From a checkpoint of a small image classifier: soap at rate 0.0018.
Rows from block 6 of a small image classifier, named by matrix and row number. Rows with one number belong to one neuron. Each number is 500 + 40 x the weight over its row's rms, rounded and kept within 0 to 999. All counts start at 0. Numbers have three digits each. After the name is the row's rms in percent of the matrix's.
After each neuron's rows are labels from the 100 images, of 14976, where the neuron reaches its highest value: "strongest on" is what is common among them. Only what is clearly more common there than usual is listed. The data: rendered scenes of toy objects such as cars, trees, mugs and chairs. In brackets: how many of the 100.
# fc1: MLP up (model.blocks.6.mlp.fc1.weight, 1536x256), inputs 86-128
# fc2: MLP down (model.blocks.6.mlp.fc2.weight, 256x1536, transposed), outputs 86-128

fc1.536 099:529587458557478541515551426533508433419541527460541560475439545403407544511505456489565496426418546490497538467528571483450561513
fc2.536 099:520450483390429500480523521492463519546449536524456457434588500598529506470579521502505538484488511469503450516483477551498510481
strongest on: purple object (50); its colour: purple (32)

fc1.477 101:539447488543513487520460514546520570590564513529530490540457515549558474592490489503491440511463492498548490468514568590611471548
fc2.477 095:474497447495506498459508482469524452484544492443507478518522471448538490454495528495510494532515482478516569413467560615504480584
strongest on: red object (37); its colour: red (27)

fc1.354 103:486467518549442539527507468543525461459541484467506496454510507421425485520506469482459540486491538456528476495545562450469534480
fc2.354 114:430513511489436536499506500523458478537534607493489450439446511472458501471497478577523478464455539514501485574453502542522481518
strongest on: purple object (44); its colour: purple (28)

fc1.121 097:511584518439465513464566561492477427460448553527519509551515500456549544562468540481574492500504530499478525492524475534528468466
fc2.121 093:505508535528478525515499511562505536466480480502496527529511498533483502555508514517503500492510485553516523517538497517510550536
strongest on: white object (37)

fc1.403 092:506591476582557400499509461492509519507484484485475448609458512490513410476592471535441460469492542505495496514490562576505473453
fc2.403 086:451525499445495526564529483472514512464471523577506530464609436437496533355446491507497495490476532468500457518519561514526458589
strongest on: ladder (25)

fc1.196 097:420510516558503476468574469506540507462516468495495474531508506513477507457512518544501526506503531513530507525536545546518541468
fc2.196 096:546522492437443524577493505548477560561460431521529459451590469466501498335554488482507504458462443535471521533531473503473466575
strongest on: light from behind the camera (53)

fc1.192 098:515544506549453481479514536516522555514525553552495494506516487489576518442501504536490477480539504484513483447477462529461500486
fc2.192 094:522504500553498513458479475524523493394508491467464450477555528489422513402562517551497473495518554495524518545464458565498506565
strongest on: teal object (35)

fc1.264 095:543495460538532459519536531529456519550504562585425521501480461528595516548542475454494466491595414572477469487530532549527454501
fc2.264 086:487505482549461490502530491505519472555493445482512428497557529501457477569435481477520453495494489524479501527522572499536532579
strongest on: yellow object (45); its colour: yellow (29)

fc1.521 103:540385504543587484522491516517500520600521526579461500479479501569544503527523473488413450440583492534500465478495574536577433527
fc2.521 096:513531450562504521486527529521481470481506501428513479510535479446451494524513519472544518498566513530470443494569554517581492557
strongest on: orange object (57); its colour: orange (40)

fc1.191 096:516486497492528512456478545562518524537491537511508490493560478521435581528466498464467498511511507498530435602464431474500472456
fc2.191 092:406504514426550491550498477434517511444530514492536513476502491481477530582525512476500512492488500586439467506521468526576540488
strongest on: white object (34)

fc1.696 100:529504451502473511488503527531543547514548540478516513553556521522456501403541499523484519442512495486510444468465523486489524466
fc2.696 095:497526508572523518457473498530481455432471475538496451498525503522440508491516513490491470528521557534523493550486508576436485515
strongest on: blue object (55); its colour: blue (30)

fc1.637 107:442525486443533554460470510483504501458378589521542475522476507552570508469432431494482508519554522501521458550518586489508491488
fc2.637 110:512494502527530524529503474533540548525515555440476549533554492537507485524582529513492486516502444458490554489516573540503531496
strongest on: red object (35)

fc1.734 097:547503443546497513469485401486493526458533493533514525496484541463405478514517480499575541448455511466531526478524572545527526551
fc2.734 100:509506477459478508537493529556477551434524612457492449469598504506518491423572502509497525483496479508500510484478433578430465505
strongest on: red object (39)

fc1.62 102:567560491534470489480533491503555506561536513463468481554548475481443457420576508470454474388496564490475447475447524497502495491
fc2.62 092:471537495582498493508492498546496501402498481532512474566523428494507503446552484541521490521487560554514489528485494584545483605
strongest on: blue object (67); its colour: blue (38)

fc1.319 104:552551468531542470529540470524533569454517535436417507521482504482468498526560474514481511436481585505507473488495616558557598544
fc2.319 088:436465494477487524545503493452455442396501532594508531426593447470464502538530468413487485523511531573517515537564429492460455495
strongest on: purple object (42)

fc1.552 111:499574524438420468496545465478545472427496556538479526436489471435542526554471487461506408531481514437517531493444491510530551463
fc2.552 091:575526513484487481520543525534467506521522509484454484544542513478460518423554502552554531445487543521451497563625478503435491507
strongest on: white object (47)

fc1.27 092:481446496512476484474495462527478449523500572531468514523486586447489520507529540522521507474528488517487527453538525542510467481
fc2.27 094:578514488488516502541493524538472545429517551455492476482625456567518488391539523520507533486490474459476486516478471555503501572
strongest on: orange object (34)

fc1.436 109:552552520422474538475523454484483465389469527504505532443522506427497519533413498446496483457498527441506516474472526481573605510
fc2.436 094:426548538472430479540552499525483449470512471485516433553512441470484541501487507478550485485483443506496468566573526558504515493
strongest on: white object (38)

fc1.229 108:529528541438502461491516509496508448453505427643437504552413444428503552472518488454503473476480509476451525470478437439471462462
fc2.229 127:479513484474485507491506489466501501490508554371483400484545506553488512590526524448484468492501474483517487447569470531484525590
strongest on: yellow object (35)

fc1.554 112:478575472506429450503516462495502519396482518573519509570439520500531460460603424536472590597542513482538489461526597544460477484
fc2.554 107:480470399485463491478484481561575498503508487467485442435559530544555489493459523441474417484518475443454511443530441535497495576
strongest on: count: three (60); yellow object (41)

fc1.77 108:614609548502425484520516517502549513497559498501525567486477454463479504524520474475448505479508517504502519478489519527462573535
fc2.77 110:457471500584446524503519510526490407544487470583507424473493493524511486454462488510485505530522557513530490552530453536525439475
strongest on: white object (44); its colour: white (34)

fc1.217 094:473546453574543469472498449482496512473416511506460456559409523540534428458547476547485439471469538491487526517555522570494500476
fc2.217 088:451562491409506524595491483519469548468487532564518569498658473475497489373535520549483489461498448482507447469494555551521436548
strongest on: ladder (25)

fc1.743 101:550478481553479532436499398564562561469583530507527534566504585475404474464520478465518487436440538498485504446477524513515465494
fc2.743 093:520535510536455506547481487466464514437480506523462440479617410495565532431559500558498503474512529455530469467482533540484473590
strongest on: blue object (38); purple object (36); its colour: blue (25)

fc1.565 093:546475500435472525526493524488468530591500479567509555401539485466439508420469459497486494502492437557509418544478528601541512628
fc2.565 100:400535538515530499446514534477454484424509565437512460477512498458539476567465487543541420558476522474483487529531507479448474473
strongest on: count: three (67)

fc1.406 103:547513474549505524481531482519480542436554514555479500505624534553467577417526498520457528530573498508536525453536479517466473500
fc2.406 084:537515507549512474523491525546497443470539500482511467421395525465454476537473496509511498488522519552463519487452470507536486518
strongest on: white object (50); its colour: white (34)

fc1.53 103:599619501499533439519528575537488553497560552490465523507476458462518489540500496511437563455553553507477530501500601516513551492
fc2.53 099:385471531518466515565496516483551449429510481571485478437575463492440471607483499437546463514501510542543508496530442555494468528
strongest on: yellow object (39); its colour: yellow (25)

fc1.54 100:522551508498493467502582501480493495502460544502439475542504504474532466519553528469507526481429506368521509523467543566542563444
fc2.54 088:386526502472511505564503526498491481440519422547536490469618443484451496345499453490522492529484442565461469533581531537440511517
strongest on: teal object (39)

fc1.590 100:481457526554454481517501577514536528537501492638460440434409464543461561501544523519514501457488477458519502503505478509477511485
fc2.590 095:482441541428510489541454475475522526541533501328505496467587528495532487483524481483486535547453530536509493516542457488483512595
strongest on: yellow object (35)

fc1.136 098:516424503549466514507421485563528553550547539565484508546500569491449458465495435430520476447413522466506530476511526510537497497
fc2.136 083:513520482492423476534498472492486557375546529484513491535582476458511502455543482564476567479495509484510476409529554547495504636
strongest on: purple object (63); its colour: purple (41)

fc1.18 107:459440503513532487495523496481502504492520563495518521486675480496482522649531495499522482429417474521473476526552491474455423545
fc2.18 118:544510445488471480464526550488475470476502489509493519586407513436558529435459478587489544454549509493498516540497488525473496502
strongest on: orange object (34)

fc1.389 096:521522515509459565488472472500534492410548545499542522500508553481436556463417486448536490456396507450478517489509502504482529438
fc2.389 098:503486505511413497547506515517467512423544492571484458420569431544528486493522490534464580486499500486510459438479537551470462588
strongest on: light from behind the camera (51); purple object (42); its colour: purple (25)

fc1.133 092:579610488461516524499540521536523451480494525490507499506568514429419515423492507490504526416533576482516499445491507486556573542
fc2.133 082:473535527451491521562479494531448499482506462542507464475531451485458514506549518505460477518518523603522449530504473540543489460
strongest on: white object (34)

fc1.92 092:500460526508487500524466456534535477415534578473492517561517579471402507455493486472513495441414531444475496450478527503478495446
fc2.92 086:538539499514416504540493470547469550445565490520484470475614426521550526449525469557499539451515460472505490482466573537517466577
strongest on: purple object (58); its colour: purple (37)

fc1.450 089:493459509526556571528455547544474538566520532522503520548495486520490544535487449484489506456504481466535513494531522497522510542
fc2.450 097:483495429558534474442480510519487498403475553503507545521512527556450487505533494520523515524501549532470480456446603568508548543
strongest on: teal object (52); its colour: teal (40); blue object (36); its colour: blue (25)

fc1.45 103:506475522525536522561486517493454463453473510446511458453535473566507499477492387436498459467462506493474480485507472626449423553
fc2.45 113:520490450493447528471495498459486526533484506597502547538483519381440490536438536566461431499536498445486464552503535468545501553
strongest on: count: three (63)

fc1.419 108:515560535475459412554417439474508517431450560511543505483417509484512474493578434442503534541453447414540436499533574487476512446
fc2.419 099:420524420463491474441508517529514459537589481454482502525554532493490498459390552504468489491529516500461504504594477526488476470
strongest on: blue object (41)

fc1.100 101:483558461485550433465475483466511520471435495526451463542387453567552455507525472526422460488530503564512450572492530535550461492
fc2.100 091:467541477435530524590464438452523561410582595511511569490642482453490472497539541476494490509477482486462519531485504516472492469
strongest on: light from behind the camera (54); red object (45)

fc1.146 103:580539498481510453500541421525566564451520516480487478523440466500574466533508436520428500437484542523495475505447504561501492479
fc2.146 093:522561491570464526447481482518487438499542528579467474545499486508546528523445487480476505505524551517505583508535487481520457551
strongest on: teal object (65); light from behind the camera (51); its colour: teal (50)

fc1.244 102:526626474537499478531577483551482470511526496448502519510469548397496494526547556526526471484541502536530503457461564505508492512
fc2.244 087:507495540378494481566508493490487571435486512486491473500649450601509494501546481530469557514490502429511466553540520584548533536
strongest on: light from behind the camera (53)

fc1.758 097:511543509475520476462569506467451414526434543493521522452421537462522529548435583472559515482438491506518466480489506525498518469
fc2.758 090:471477497539434471546507502503503525483498487463484443444540452557471497508500530515442529508515482486491482572505497537473601522
strongest on: orange object (48); yellow object (40); its colour: orange (32)

fc1.529 109:534535477510546483504556559566523527494580514464467491477455440428569487577499539516445540462535544531464510507524548538520557566
fc2.529 096:454510516449467525469504488444481452450507449590461455443601508488424465590543512396518463576482555547546475557465478542459492440
strongest on: yellow object (53); its colour: yellow (27)

fc1.711 102:498495564497475426504393476517533486423518533469508490447350465525434460554535509502492450490463478514485464487521448509482467495
fc2.711 099:487496463459492548517503501471490538555500466499489482477597530493518535517424520504525557465514568488491478455513469507457511576
strongest on: count: three (73)

fc1.75 097:500469479551493470512531445507528502465482521426513503494478490469647478516480439505479528493514496507478502514568499468494485490
fc2.75 096:519510483492489504510484541467479569584491535517477567483429482557460493608560508536516512521512500487518496477461491524477538473
strongest on: blue object (35)

fc1.767 100:562431449546469517462468490505535533495578550526514513509505534519406544494474518469563572502483455444451492453529477578507474504
fc2.767 091:490478511554434519493521508522498471445549545511526443526584496490534451442475488524505518480506520486546473478460542507475436516
strongest on: purple object (35)

fc1.343 096:569507497552506528537479508533531534536569556469508475565511530540389460399501452460504498407453504545511474520510502460495454498
fc2.343 086:519517478520471522503498513539500491421490500501469473540599470470511482446557466520487509507486566548537464459514520612513465659
strongest on: purple object (48); blue object (39); its colour: purple (30)

fc1.705 100:460557486563558415499538459494479506468518517449465474567464504512537491494567540538486520511467510503527493538509561549516544453
fc2.705 089:477547488465449549517515509547505478492444470543503528477628432444479533315520477504508547506475469531451507506558500498455434575
strongest on: ladder (30)

fc1.618 107:512510489485523476524503538515548481471512508512443490519444420533512464536490543536423530442618553589453445526538510487530469530
fc2.618 092:486448515467517479454481503437478509435496430494511492430624527504485487641497464426478452565496512487508510531471529531410481460
strongest on: yellow object (49)